{
  "arch": "transformer",
  "model": "sound classifier",
  "dataset": "simulated sounds of rotating machines with and without faults",
  "train_examples": 39062,
  "time_shift_ms": 100,
  "n_mels": 64,
  "hop_length": 160,
  "input": "log_mel",
  "spec_augment": false,
  "win_length": 512,
  "targets": ["machine"],
  "num_classes": 8,
  "norm": "layernorm",
  "norm_position": "pre",
  "hidden_act": "swiglu",
  "mlp_ratio": 4,
  "head_dim": 64,
  "fused_qkv": false,
  "bias": "all",
  "qk_norm": false,
  "parallel_block": false,
  "inner_norm": false,
  "moe": "expert_choice",
  "drop_path": 0.15,
  "num_experts": 8,
  "moe_every": 2,
  "expert_mlp_ratio": 0.5,
  "experts_per_token": 2,
  "shared_expert": false,
  "subsampling": 2,
  "layers": 12,
  "width": 384,
  "positions": "rope",
  "pooling": "mean",
  "loss": "binary_cross_entropy",
  "residual_init": "none",
  "optimizer": "adamw",
  "learning_rate": 0.0015,
  "beta1": 0.9,
  "beta2": 0.999,
  "eps": 1e-08,
  "max_steps": 11400,
  "batch_size": 64,
  "epochs": 18.7,
  "lr_schedule": "cosine",
  "final_lr_fraction": 0,
  "warmup_steps": 570,
  "weight_decay": 0.08
}
Rows from block 5 of a small sound classifier, named by matrix and row number. Rows with one number within an expert belong to one neuron, the router's apart. Each number is 128 + 32 x the weight over its row's rms, rounded and kept within 0 to 255. All counts start at 0. Numbers have three digits each.
Before each expert's rows are labels from the 100 clips, of 14976, where the router gives the expert most weight on average: "loudest" is the band of the loudest frequency at the time of the peak; "strongest on" is what is common among them. Only what is clearly more common there than usual is listed. The data: simulated sounds of rotating machines with and without faults. In brackets: how many of the 100.
# router: router (model.blocks.5.mlp.router.weight, 8x384), inputs 256-319
# gate: expert gate (model.blocks.5.mlp.gate, 8x192x384), inputs 256-319
# up: expert up (model.blocks.5.mlp.up, 8x192x384), inputs 256-319
# down: expert down (model.blocks.5.mlp.down, 8x384x192, transposed), outputs 256-319

# expert 6
loudest: 500 to 1000 Hz (39)
strongest on: gearbox (100); speed change: steady (69)
router.6:160100110172181196116136172124144099115074193141174110171132179101163126173147109111131112101171127142157147126204141064105144158141099132156168145178139126087160134120062139120084167145118081
gate.0:142156167167120079160127155119126189177098127127106173114116145096167172151098172126127191175090120120106112178096165130135150141156114090086174079118103121110141107140067051208110156127103123
up.0:110093106104121161159096134107145156085153094087112121151045161111171131097165083170108152108089097156103151161108123127112119142171136165121133066104161084165166166066170103125154135129134161
down.0:124175095093134148128125108172076088077167164104112127141106101159157128109074144156068121101178100148170143059151174156109124136161112182168178106137149078122145214061142165108130121156148123
gate.1:118070088174136132110103117143127126140133162118122127098120065124122117099173127120149152127160153097127159116105145115136095100102129140175127142075103156136177128115178128100133102118160119
up.1:131152166170222083089149165140178128119123111168152100116117136080080144170190118085115144117132127145174180132143099072145137163099144164091101154145142178089133173140112106091124161130105110
down.1:190174164117130159085131148140164123159114103110118116142138154098123112160108167178168105128161133146133093089123104120128108152113103150068150071107129130106154157062100123110077140167107169
gate.2:075138146135102153144139120159187114119104103102126112175094117069177142139115155188120107137110131093131153105128140108170119091114139087052113150141169127160118104126121127106142149147124073
up.2:111101112129140155157049101151162110098132103127171106164025122128151118109132117169090060114118081083105182153126128096091121133132143120097169120146164113122116081108078155159092099132135082
down.2:119144138090138169175124143152087078098123127072131133124098129153173123157138110121115128166089177158139156133134155098164132153115089163140189067149130042176111120099191157073148087147113127
gate.3:122154198178093116121138089141188122136150081086082117145158142125104078122098186157135116141120108102094102143158129098169097070128147137082082086113087148155096144142089111135147113185175133
up.3:154170169094147177114097135156110089107143085099161128135124128169070054098065133162115068172187156128105152110137147130125066103132112094156090177130184079135117212155179118098138126150148121
down.3:169167124118147098101107125157095158086141118074137180135175135089141073089129153117097123131199146122112151132114135123117099087121144127106078119103107106156105191165108134083185115184119167
gate.4:149079106115191173141162147174131091093112098108160074116130180079168177149132087120074086134099020204136104130149155078155141109089126114112084154150131153137208200140167177102107107084153103
up.4:102151115130170135159069144108108129095146104103146130121144146152066163077099143131156192103069113197119139155087179110164077148143187154113140068130181148172143183184130149126127127084111132
down.4:108160090124113111072064084170155169160143130113137136135099149158090120188053115179150091053146134090131100156109133107083077120241115117093143178114141140167197086151096112165085105196100131
gate.5:146110133127154162104146137127124101163082176137159138140155159117115105208096125106124100120126124173154148128169138093135119159121107142155163168173115106082188095111094178117098156138110098
up.5:104137118129114086137113105160124160100167073119092114116080086146137168060142157163135162145138123090119108128088103163124136113135130128119112092112120137164096155141194070110145092123140150
down.5:128147121123147175104129124099197116175118121106106093147093134098149142156136087157180135139116110129070095182116141051148127122156134089113104135139106113101145088120017115158114129178112121
gate.6:101152150133136103096030145136048189153065138137104114077143094095118129091161121093127150049112101094136148087107117166073160119140134129120172152131151153117153098136106158116153142108140157
up.6:099163156075118102137156130075135119143121131130132114043199142112096159106159121089137126154130072132111122081124068160082101099058116127139117118107100143146163064183145151180163144149108121
down.6:114079069148094130149086182132088174132109102131160075138132117075115165070125125085146153122141084071139073151114053143149096206153128115092132151079093160162098122119166135132090137080186135
gate.7:137141143086158131112151146143159119122130116106090110158099124149180123150123183192142129173109095107113133133143133088138112050175155127113114152143098123152107168142099095140141156133142088
up.7:091156180108110108063173175139152121139152096090079123096124146150157130167155134184128134194141139145092125170151154093148101099165175088151082128097098132178127173136140081154173175155154160
down.7:084128089149064071098100107098070174148136109115057179109144077151117120054150137114128092132114156116154161109103139144113116125073091150139103107107137106147137157147172154160171103080135165
gate.8:143146143082120170108152078116167118106146126120093102190110186150141151161151145166161107152101161106066162171130103121192140136179172134129085099103069132192092131147141114133130193167159092
up.8:105159168080130120122161091124130173158144121094111105101138064130093115104114072129118132155100172094146123098100149171165125129228158143158099095146133110093102085190154112103142129146148208
down.8:102128043133077073145083138108057162154088124128117213206113089107120088070135123088053158143117070077188115129110161097108096133065091097103110124102164158082164120119110147107149080100142124
gate.9:164128147126131144097139156114137104193129163106152119133116161138110119200097116112152101107074114170135130150118165063121141144153145137158139161167111101117156101081061173151128139155122091
up.9:091146110106153092169100117146109165093101087132089115149130105093128113076157144138108147145174124090122144095085102171131128120100141130114133066109140175141088134164201079102134134088146160
down.9:164110160131133145085164157160178077181128114147120081140110129114136175146130116150141125150080114149074071151114125111147155141157146107129119142122100131102121094114044116140119130165111112
gate.10:182097135099092132042175114130181129167108116048159146078163151147118123151074193134101140111116160151135135135176129071153127098234121122140090134125061075122142114168121101127126148118052140
up.10:125145125072132180115134147177184052162104156047114212092136089116123133156059123117128071142119185148086087074125102130088085130160128106109161149154115096146101133122186106093119163169078148
down.10:110101032164118084106102137131054154114113174119122159118127123137086116130111163157151138119183130069136171105083116118185126116102107129127106115091147142131097126164193097126092055125152102
gate.11:121153133132086133126074122149109112142110133125117115083127061121179187132130135144111103129116125174084108131103085130158118106166099149195080137178149112156130188120189086136191097130135132
up.11:167132158180159101194199146170084123121142171142159138076143109102148173110151083169099158150121148127127124109092117099128149156145112142118098122113175158034138088176092167116180114134135086
down.11:156104082082161151176054093119090145093132086132146063098126128107115093129190127151111104061138137139099113122142087180115092166133136169135095078091121148139130149104124192110081151130082072
gate.12:120122105036182141151161134180080143121102083123080113119157120114125096150154145181129096189109152119102140177112100128118076088147175119131088134059082170159109124121177046093149139132140166
up.12:138156150101123187153166130089194142150084127140153101141133144061136149159151133131087166138100136123125142127143125049146173145126113075121141189147122114105189109137000182156107176122120088
down.12:111117165098118159113180130133229092129122128144118087128127151108167150169145098173191158148120083146060123185177129084125121178168176108151089170122125099114125088114058132138148178162114106
gate.13:138119114074066121135080145128142042163161058155155109127093172156082094167073121154122143142069166124109133141152117117155069093132148098108113106098126142132158162109164141119124123209026106
up.13:161129098098075132169178119107104078139074134153121140169115145116136145154129124108188155130143106148127114169179059180089157069098129161113100122115091129150119093065178148132180136132137110
down.13:186074110179146089121144133141108135183114114131104122138170134109084157100127132153129106104178107079206173146044126145185168088123127112135127131165171164148167113186124087112128035140108120
gate.14:119088119135083164203128113106161131158096114139088091170152156134106089215091138068154121133169161086087123156140121096124099110107138099169143130056112163137135085178112117111060125169103106
up.14:113176115168130155087144138158058107093180149165133184123118100172199152073128120178151177108127074163134102156138139193114147147161150155106126124147156079096139168042160114115154152101114154
down.14:119163131133125088098160131138192103160102188110130168158129183059184112200178148156162110142095152172084154122072185062131140080126112125089132124099119147143157108183087089226117163139140126
gate.15:117165126147150124102223102124162134176081187125129129160183143134153113109082118131152085110066195156200121218141147120134087074118115158143115163149124116140116155179133137186123178170146118
up.15:133111120168113109131140125161085133071106142179115114167044117109142126058154164151110079116201103084173089135142127113159116165127096179091124145143145154207043121109146130136141129134100129
down.15:147150177123145161105147155093189120097094108104146112176134138095137115148120110133121084071139136135093147128154123088136088149135083124179149197148067112134146138133065145119145130148140158
gate.16:110154116072113065120133109150100107188111134123102138132125079109095124107151111134113176120119075094138151135111173168089146134147140132120045169180140165102151114117123141111174143114108114
up.16:089036059126136084080122218125145124103128131064089071099081141117150197142141126165099187155182127121089110061099122121072101160113089162130144074120112150118147164143099151158131162124119069
down.16:105122181083141175176141102114129081130150129115130199107212218099164107186124138160141137178124164133109108150137173094116180135169095114088114123110120162124210192145129117158138137135133166
gate.17:114144165140143128124076165126035152127137124115061086153141123171100160117154180141143169131209104096077125084140057173097138093177092114144132059140079089107151200135097112145151073081153156
up.17:129136093125133080155136135150193160113147135108089124113127107191132128139093137127147153116188128131128114157114157142134124121077173131146101130189082113176106208122051107184161133128107158
down.17:110098116151167117092133114130175110113079115147112143162132172080107088132112159109121058118077070174112125155121180011146137175118161076155140092156132085160087122091075034153141137157136071
gate.18:087113168120095111132132107145150118122172065080094119115129194164133172137093191175119126139089084161090147151146112127125114103151160109073129125106114153173115156143143134142155168123162123
up.18:123172137055152079078136136117156158113112106105126123115153149115156171113139124148143197155119185148118127123136093095126159059205140148141178131122139161144155146157078077123087137069127159
down.18:171149134136071090135058155156125152131116099162085127061115125103140184135155135115209128182096106127118112122084120166068131161098111157118116070143181096147146142152185130218112093041155139
gate.19:132106161167115091084180122144145094105156111109106169115146167096141098152137181130172133131112147142052148174133134099105102092145202137125067153126143157226111153143065082162145169133135122
up.19:136103080129087117099115157161069131156105084107083138082105122120111146097117048061146107090139175104137102104134142104102133141144114173074119157114108056090128090102108097110102114103097157
down.19:115185103098133108109134096095206112170138155119073104107147147113143131173147138189127155118140149109107101137119177128131128111147110096109105139107097163111167130154062126141114158206178129

# expert 2
loudest: 1000 to 2000 Hz (43)
strongest on: turbine (100); speed change: steady (63)
router.2:176083127184066098114103114136121097124129073155102144104127128112183131125133205141205159124131062120128106175153102163112169130099102131078113165096131103142143120143126176176144139094133099
gate.0:070101103136114112122080161192128099140120140126139061110138113143119185204079184075112142152081128145123159120155106088114110071136122131116137154094135135174163161119110157123148171136104110
up.0:121120059102122165205130136120139074137201097135115122143064130135093161127139114092095159122098150112127131126139129112142138137120096128126133135107084060143115147085211135061102050117124127
down.0:074135059153158125125098102112136099126112171088144145109153096127170181166127109113210156122139098133106138083141142099135066121101129161108173144173103075096133150147163110079122112124135105
gate.1:070135129067116101123077170135075078131107145154136148093178130121092141125140071123132102113113112130103095152148159135158110146132126149083174147168082177098123183157081149121101135145143086
up.1:134098154094129114075099056118129123075101146104136116124222152145165151115117158142116169118106044055157088173123137142156122150143131116134151104164095131131139116108139045182121113134118130
down.1:113150139112098158120171115149106181145114120122168133080162148153112090088065146105163165165114160135107144158103171101171144126151122109129127157100168185111131155116124074085113126161092107
gate.2:100187100104145191153151103130144116122144164116109122158181157162104119121058138175096154152183117167115123091161135119141071148136166065143140150124079154140121137133123123083185194181103139
up.2:101197184145134157115129055153091138134078139131121092109125108123108092145122152060166089127138093096063125135120160107121127176107138164148140099166123138129117140100142139154177141152177131
down.2:140147153121133172133174117095096122118185110080062095148069185176117187133158087162127161189102107152122135160136184087143147120109129100136087125129129116151111119103117138136127164135151090
gate.3:125187092122168126161102098175121147127112178096201131187113118124183103106148151125106102111174121123140171147131192118100136123079132164112108081132104116105145138091123176113163124152143116
up.3:161132151167118158134124181166182072177155123013121108181093105145093077137148124154110169093075185112112195139087083114130151121171135129150108124125140116150091124122110143128130138144093122
down.3:152152170086154092065109096183162060133168159130152126115135145166137098098101088108155124159133147143147095128149125134147130086136122150120107066113176105188106128120144178127121082093141152
gate.4:133111127181108104093124122046128113130082116138159126160152175149106081078060132171182166143133102147199144155129164151082185106127076124175167110112106124129155140115125114130120188156188100
up.4:151160174171125085131142180098115110146092126179165091167145122077143140109118158068126081115099120160160115095115123096066127122127169142096146187136119099106118056141150160080045114212139082
down.4:094145132107138094184152159101155157137089102124141179143100103136130151072107094064152131121120126108077118112128054089108123119113133161155102139142132102148082123140074162131095078172139169
gate.5:136126123078169151127193137059172127122145136144140103129168128088119149147101049060119111069077143135158117170115113189156147160162187144170125125141094157114133171151118081126118196049082122
up.5:099140121161114108081119125158098158122136188155208097129134128097125094162131192146150109118138104109109124074195130101162158101140156101108059191126135174136122103154141143130112085122143114
down.5:132132133146060170134071096174145121104060131131150056159135151098131096123141131171179125139124121097153122083106115190150169144133105087142167163113169157118155166146077107102141117103167120
gate.6:130114148079161114171157170077178119149109183134132106105158130149105156152152097128030129130132200146152110141178133153175117151185120136158095106114050150141130162126167055066085127143090148
up.6:116099112195116120124111115114085127126108068177089091109153104081159080075136154112137110128116118105077114093088101073100185101087124117083110175104151159145136097111087179111153082112164124
down.6:107105110142096148120137093195082154056116126204145064120146153076176130075194140125171155117143033123121094107161120188080180080157150152051131176120177178121122135112079154170114136125127136
gate.7:111220152132126129148140161066114142089086208156146099127166126157102143139101101109071122103112161156152082104102127143151111117186118128098136156142133158148140166166123097065144172072122155
up.7:064115127115132146187095124119119097067113122110124145100145181136181101136109181128175116150134071142135153138125094183117148092130113131144095172120145063177145071172119128121134159125127102
down.7:111107079109090122096121137125093150155145105152099121129123115140179136116140083156140176104138187081122049126129060104118139096135139072107137135068120185079082115161105062081097091120117153
gate.8:150189136129145132150147164127114109103131090127100111089129085068129109137077125131101121085119147158163151131217114116184145169134115096128198127098121095117106097131207164118164150157105145
up.8:130102069098111127102121118092175172106157133144128066084060064077110091107121181072088135163127159113123100125137032123132097078106113106139097139120132086085144129107136132096113122116199177
down.8:107184125102136147131115092123135135120119159133060134116122103128114110130106165129093130122141161205157141143100115116156076153046091200140151064084150122121160144132133162149125104099086192
gate.9:130103135087176165099119120072116171080100153160066088121153155111158117157067144119140194169120158170050115129150123140122143153115152130109178124041157159095085055111079071156082143086105147
up.9:124129126128143132135149194071155156109060117134116166149149123101163088105160092146150110161144164162136162097151165123104169102142125076101136120056124148170116178122111135174048116132133140
down.9:184139135173167130114116106089106137114075128118127144103151081090154165098129108132147091165104124106169159133181140088118108122185179121138158178088136119133194160129122126135101131122082100
gate.10:105158107147115205128126094130153153097104125129123159140160152142144152148110106123150135183146206137191107121105134093134111143151147129168167136161168136130110161159087084121124138106136141
up.10:115127116139121047134077128147178101130119109097073065091103096048101086185161153116107151128117176156141140125103118126129137145158126133153157116160141124093134179153163092121131062119127127
down.10:102144093103105110127089104163099183128124164135130219228133134099124094158112111094135081140123157128079163078103114049096118104135095177111195092139171041095113157156142140154084067137158143
gate.11:118051176025208150116094163148177097090189089141108091113111161121073132131124120163074143123187148165162140132132162129114115125164128124145132119131082119172083101087105084078100124147120153
up.11:126133145091122152088221169123162191152133072062085104115094180139077122130158155138094106158174140105142108173100118117134093144187204121143097119087110096081089160138211062126121134145126156
down.11:114172112113148151119147104091105153115129194159153205104172159163126108137150158116132140111141114169101162134132149124131161116075096165162177068107122118163154143115170139147154143144103183
gate.12:192119159089130105073161180141119139110174121087177129128121086084188116179097103115063169165115119159097122125155170064137060135137127128141126156151162112118136127075120062136088101180120156
up.12:100134153082054129114136139112100179139117116100092035081155087120088106121084102075088183098094101136176110162090094123137134092125121139092122155101145106160136121133119082170126078126163177
down.12:084137099134159082127065153105085193165113137142115155149144194120126093113169068069144139153158160145196167093199138096128115157068120106131155159081125099133146153144141166141187107132132137
gate.13:136135095104099161166148148123167146098154160127168104115153169114133161098178106139107118110147149146136094154123127147166121117107150136131140128123113154091113083120109150087164096119108149
up.13:077066169070107128136156132174156130138152115141107118115091130108111099145167134114115181144127134105155158135178071118118083113119122155134195106180137105137089095110160153138147138138059131
down.13:190138105134092175162104115122149146080118138115147103131172106146078128157113108098160189154192074144140098120097130147139121091122177091096094141112115149151152111104138151075172087064185074
gate.14:061160119076174141129173126092161184104097156094148101200161113135068109119152106113111099119170141133086144070175118112167111113168201074121125171125071161155104145128128094084171129168114142
up.14:121112086165150096086143101139179130090120159124122127124140104110191157129127155115058151097086133090180126110126167151146165142166103171129153128113087149136174064097123111118125200117071118
down.14:146130167091102103074153114179154091164167083142076095110122135140125117135074137101187143176137092158091121167070141133172110063160154119113096168149135101127090146123121136150172136127138094
gate.15:198133058049129151122133125114142073144173112143120137133155190108130134171115101056167120109137175124160115091123143083097118082120145120122145145136117156157146163170112114126166158157107122
up.15:116133108167169131086132170138097115132121117123108155074126115118114122092134141166164102136111161122117147140159148117168096164123132104119127172075157138184089121176150183100137088062076122
down.15:104149154118119124142120099166111162099159156178142137081055134159113094116108118107154180142094085129146131164082101156111158093143162123120152105156177118117067140142110140079114098128119170
gate.16:117124110199127126109143203106144145165146106095152139089111133081090154084178097136091091100086152153120063110109094094132119183127127162114115114123119116170064112092167062128074091121157115
up.16:110198203106101187153108116133145139155136113171166134140158117181132085156110175129187127086151080135117159152130175098125066143152132118152099174133096114135178130134084161105174137178154146
down.16:099118111128136110125146172099110154085178146174139160194097180181101176116109135145168142119170118115107148125064167137102071170086195123079114149130135138129186129124132134058089119132157102
gate.17:179151180139071111146111128192130115135134090132118118163164131088175163126107147141166093123132128131151137132145125108143171094090162130024149097133122110154080170161110143131153179091117113
up.17:111079072097141162158115074105156164118114138112103127120159135162139102106134137182074137183160138176114131097108091107153109147155133090175154091130105138063144145096171141076134108123171133
down.17:185173161136131136172127107139154096082130092152119094093080158142115083166084111120117089115117120155139160104075119112065149112148175157126119152143118180154148143148062098136162122122150080
gate.18:170161120184128131106114140114095095134164119164162154092124151128199146121175135122173136109095080121123148186171178174085158173086081151146138110112156117103193079089118174181109171126140122
up.18:121108107072137127132133165114146153130111135116120088138092089092067139124122070097040127129123193110173101103094090058146114115175128136158150111149092128105112137122110073101105089129087137
down.18:152116161071168196130168142150218159158129088116156048132149124129109157151115178151081127121164178095153085135151112154171116154193194104181107171105101154129094104111106100036189123137082136
gate.19:111138146125154153091129085092121131075139127055127158149133149218117092117102161138132125136154171196083148103146151118149123094161164064141115127088068099169087150164123102116194161175137158
up.19:116158113146115113173132066209142119099126135191171169131135118092141066122150156147173058087122102132076184083193127129140117113103183128107136165155165154157148126076123137138138139145180163
down.19:115199109085105099151186109108149095126230104089136173140124076151166181108089065133086100163175101122117144136063189135104090146054142095131134094116120127130116148101199126118157110111093119

# expert 7
loudest: 250 to 500 Hz (35)
strongest on: piston engine (88); thin (high-pass) (78)
router.7:104087125120031125188104106121162120132112159152100140103093076121133148084092160153077178115068168113175118135075125166168150120172093168121181120124162103122087079090111100083121108070097109
gate.0:162095180137069155110142152144113060125171100124108123135128177171083118159111184135126142156110118133096135166147118142110111144127159193126091147106154090112113138094127179129101148200122079
up.0:183102111108081118150121142176158119131149129097120178133102118119083098159102145094113075131089144132107151152105123127154109132170107194086163133175136062114095077128063165135158099162163105
down.0:126126111102120063153126181115090140152136151131128170184150121108104101121089175045063071077161152150175127084159130072121125126098110131135143163114140129127128123147126101134148146123128133
gate.1:168162190152165152121143106167140080156158113128138182105126124175114144122114177155151067117177083143038147131161134128144127151151161108176145154139164106113079136100172188182174172146116117
up.1:119124140149120118091129122117148152129127130184123127143119152160169152062142118188164174161144082128112127084159134163113133112131144109143101080067146168153131112084133117177107169105052141
down.1:142122155130158176116062079118129093128147127132091125123055092154162154094118126165140110095140094078114119154109116145090137158152147083163113121107149087137129100120083122131135134135078150
gate.2:159151140108140093123124138086129160126200123131133113069106162113160168161138118154096155064113175126138148147119146115172129072166147083180150162116100173157147096118092152087131141158199119
up.2:129157131128184129131090145140187078124106061111123107146100168050140119109179139089079044138104085128201166141100093134071145162124105078102165101102133139057129114028114133173132148113110139
down.2:137112121142076116101157144140062158115114143132134070116125190159091122162186128153124110136090088142143114128122083124118242116145164060104143112113112168127060137148116162092132187105134120
gate.3:103087138096125210126110102144186092115123120100169060142106137085148111173099151140123087165124147161126142191148141135094146159138127173083179086155153116133090161099113143117108151131086074
up.3:110099138153128151131124134163169139111064138131134022172129144090171110140120164175120158142127129102079134104186127134162132066146139146083122141129135151121095086115069106074126184130137106
down.3:144124128115128122125098103120134124180163170119137255070121098191122123149115115063092124090135142158172158115120158125106116135093073158173142075142107073121189136141187141190133108101117139
gate.4:131106161114184137140165143128129105143116181118111117191174163159186135146129142140120147143137137123078110072178168054118127108112176075127093116131096155139158133127117094140150200148107122
up.4:154096142164092081122127098130084090114186087131108089155100146189104120106121188130132117144121098162098169112111149067159107073144149149149112182131154118123078152100104134115201077142155088
down.4:133153091169164189117163148067104125135127119162129166097137163159151108109165113080183164193132096158187182162140122134117186114120126076127122133090184113135167181146180088176115089125155141
gate.5:162103191138122138103144121139137057172146063120135084133128201153113118145113165116212092137138094122079134147175123112090052137128174150147163123129142156129093145125097156100145182192138100
up.5:104142124149144147114136080106151164124114136191140118111151162153179133088121149163147149118142085113127125119163130145067176122148135099129160120105147119153180109124165153196127162097123088
down.5:110124136099149118123143087096127151118160069133082094106109110164139176095145150150149209109138065131119134152065109143138152172193093104078106120157122156123188092135097149145140121103147158
gate.6:159175181152132161136109176049163080114111179122160146094130098181109112114119131127101057121204151155176124152117100152128076130135169126069167089145122176118107109141133136123177137154091104
up.6:133082131136105082125115121051103189096106146112126133115142192121094110109067184117083134171157118121120161134137073098197115167092109107134178152124115158180172057086161080086117116114163079
down.6:125120043108121076081113131129103109166124157155070136162138176140146177107143130084057140124150135044124119142145109109185174131125129101156126151105095132138071151151155139147091121131152229
gate.7:154135165151156155144163124152121135125161122112124115120151095152115098165145146113155071116192071169093126146124124137169157119062185116120097164100118136160159112110153175124181196140133160
up.7:097087082191129109123084135099173081091121075139119142139079115126103141114095167131177108129146102104120134150130133119142141169167149122145081110075131175137160162107160131084124039119141157
down.7:122121161128156158144117143159155122098117083157134148156036154106128147103086132132167119112122181157141046090102130118138163110103103155116163163132119144117153124109138115145125171160121123
gate.8:141131146114160093111115180198166141168128137108069110140113141145074112142091161139136134146146102163082092168157142074130109079088162181063123151173125140118109156157084083120115120156178065
up.8:083143071165144168105097090126083110084126099080134144113187168164140088120122134086151079152170137117123137083112073096143130084075165099138131140159182151204081126133131132090136096149182146
down.8:089175119173153099123129068113073150113140223143109147110178154193150071194103144153142135145169144131126163107181165130157121129073091138122121133141107124163176087164179136126147161133160119
gate.9:085113133117117114096166089124146160059140150105092078108189116146104128070106130155111174130131120117156122116156126176115165132149143164137142094139143177199109055152108209144109154089049138
up.9:152176129124170116095146163129145135142127130111135132124161124090179175121151106101124176163093114095164117152135131154132159173105149088120062125150140106107115133105159125163139072078110142
down.9:141058154143149102151100120138071134156141116157087075110110171087144119169169136117166178129152153091069109146106165129148131118116139112106128156098158117111166088109129147134160092162105193
gate.10:128119168106102092108200137139150107134093144143128106134144196136184142168129149105200125128142113179076090192192099109113091092124189103130060117104079159127178174183132120112154183127095151
up.10:142077113138146087110103132178125136116070157106094119166098155126102099169134135074113099160174130142105147122077147054096089114121148121070119126126087134129136091136082117128133160161185113
down.10:154150139118170131061189135136106145148098186104118147151147186108114090135133105111137075151189093135102162098125112065143111147082085165122112123142143110152196142077152135119142111158131102
gate.11:130159126169221186134161084095101096099110197181155097121153119154171099112113149131163131135142066124078132091183074116133142113114153136131114133165163165140111142119110177070117147180113142
up.11:133171123201187166095128095121086116141119133164177064142160121183180159080172156142169161156161097162089142085160089172119146132118193123141154108141132171171144167088169160111160158124147137
down.11:141143131155154147118056101105117132116130047170095068122054094070116153105173141129197122152113095128130099105076109146081133160122089081105154155081155122087186141090098093162079065118111130
gate.12:134151109132119109116143186083132184163106147125138081110120148102164097094177097093132140096136130098142112083131153199118194114093109125097150165107091179087151120128035167116126150152109112
up.12:153124151151160096151106136157120063114209062150109182076176106133106158119112088145157161099092138172104099191124122139142103137157079192165073123130099150141093153070170161139133104134114111
down.12:077107098146153151083137118065154088150138227091115137205131147140105147194170141106097148104136126117089153099088134106123140144089085099111092136128161118076146134124209098102117091125125128
gate.13:136112139175084139099142159157159181131114109209108091062111102170158137149119083157111146109128155104073160147115147115129126123109165139128111130095094125108150129147134090102164091122152129
up.13:187141096088155125067184086086113147099176128143128109123110123177176131153126177132117078114133157083126198145140141173076151105155162137134120112126126149089090102158102200129153104090131135
down.13:117122145129097123167114149052164160106149123102144127144176103099121165071091106093127132197135180104156140111124145176086155160113155081108137111123112071100174103127121108174153165088162140
gate.14:093219107108099158081113161125059185187133143110146167132157094123087159144150168103121119072155076127131158129183161146127087178096164050138145078114189220138196189083101100117150170118149109
up.14:121100124151099128102142133124141120087140208085111102090121150190200122138143159132100148162155106131124111131161115136113140170133145124152142080157097145126146100143132121109127165071143186
down.14:144155153084097099157110121083130070155138112204131104157082157149162130103124138169135153130131161124064085126122103139139170153128124163132102109140101109162173084128088119164142124150174193
gate.15:107038166150115162147161145145226169115105157098133073159091131131151098157091137161142139095131111145084136179153073138141094078153095117092139124159110145142132193138112126096085171146106124
up.15:096156131097155125166108115151141105157111135151162124202083104078113144148098094123168151113150157162113119175159177138114156141095126079188097071092149156072154140111227101124099061109108163
down.15:123080115174107165180105116104142122150113082119075056094130139099100184134153178148143173101080057153112101200151121113120067167133113160089169144111126180141065153143061133075146088072154099
gate.16:082145120119160103099226121156118138101132160096138102100178102130118092109129147117118156130116096104098189140167107157130074115149187084095088064085054147128146130142116130126145154146162151
up.16:103120110142114125124070139119143090156107112106133156146110103127102131164040116119161064094111164110146119137179121164162127122154144103108155110139108117073100080137090149138142104073137127
down.16:133053176122120138123195124161092124131113153135202169150172159170113084155132152094109126122135161136123169137131062162116144104128173167183150116108145105138121174121211136102069163157107129
gate.17:152165118195151146128169056085088194190158138142081124080154125116183099115132118134180090115102091114098089126186155144113190133120177134139157137132112133169193092146181188149123090097184167
up.17:126101133082131158085101153137066144163110125141118154147152131164016086102126168061135076125166120108109116132126167126076127115113153117151127129116156121153135150154083102116102129107102107
down.17:103172091092076105115149154128092120078150192142149128128155141093145120171121116112111123144110167123124151070136027113127075150087126133126104164118126110135178097099175176115147159158114106
gate.18:100126153050101166083114071140108161153158093151111090165135176128131124196094166124122164112127088143043123138122136137093110094114152124117043126145133123131097163120169136122156119184160096
up.18:166105094098161172108142121189087131182061168087127156132145131207089098119130129129121167162138134128135143120093075102111155157131123134160110153135094072165085095128160134140105150160103088
down.18:180099165086157130136176211144142105161139068115193165060177146120064103096171189143094101108137139135076166069102116143130131161139128106187145122169172124170107152158154163109139117148124111
gate.19:152114137165143119096034097186094068125174138126081138127067151170099117151111122162140139162118081116084186195134133102123141092072132186153108108138176076182098122120120144162168101173149113
up.19:129079156125101165126086124165128092176119101057137132122109124104113160137158089096132159164077117101147089081176129081135094188174025159175127134120109098119109151155186085126143141085116097
down.19:134092135032205156142152173155138058127123104081121046176058155131126098140138111123119134151119148093074138099120116131092108144159142113127117171133068134129053146117104098036054098143112132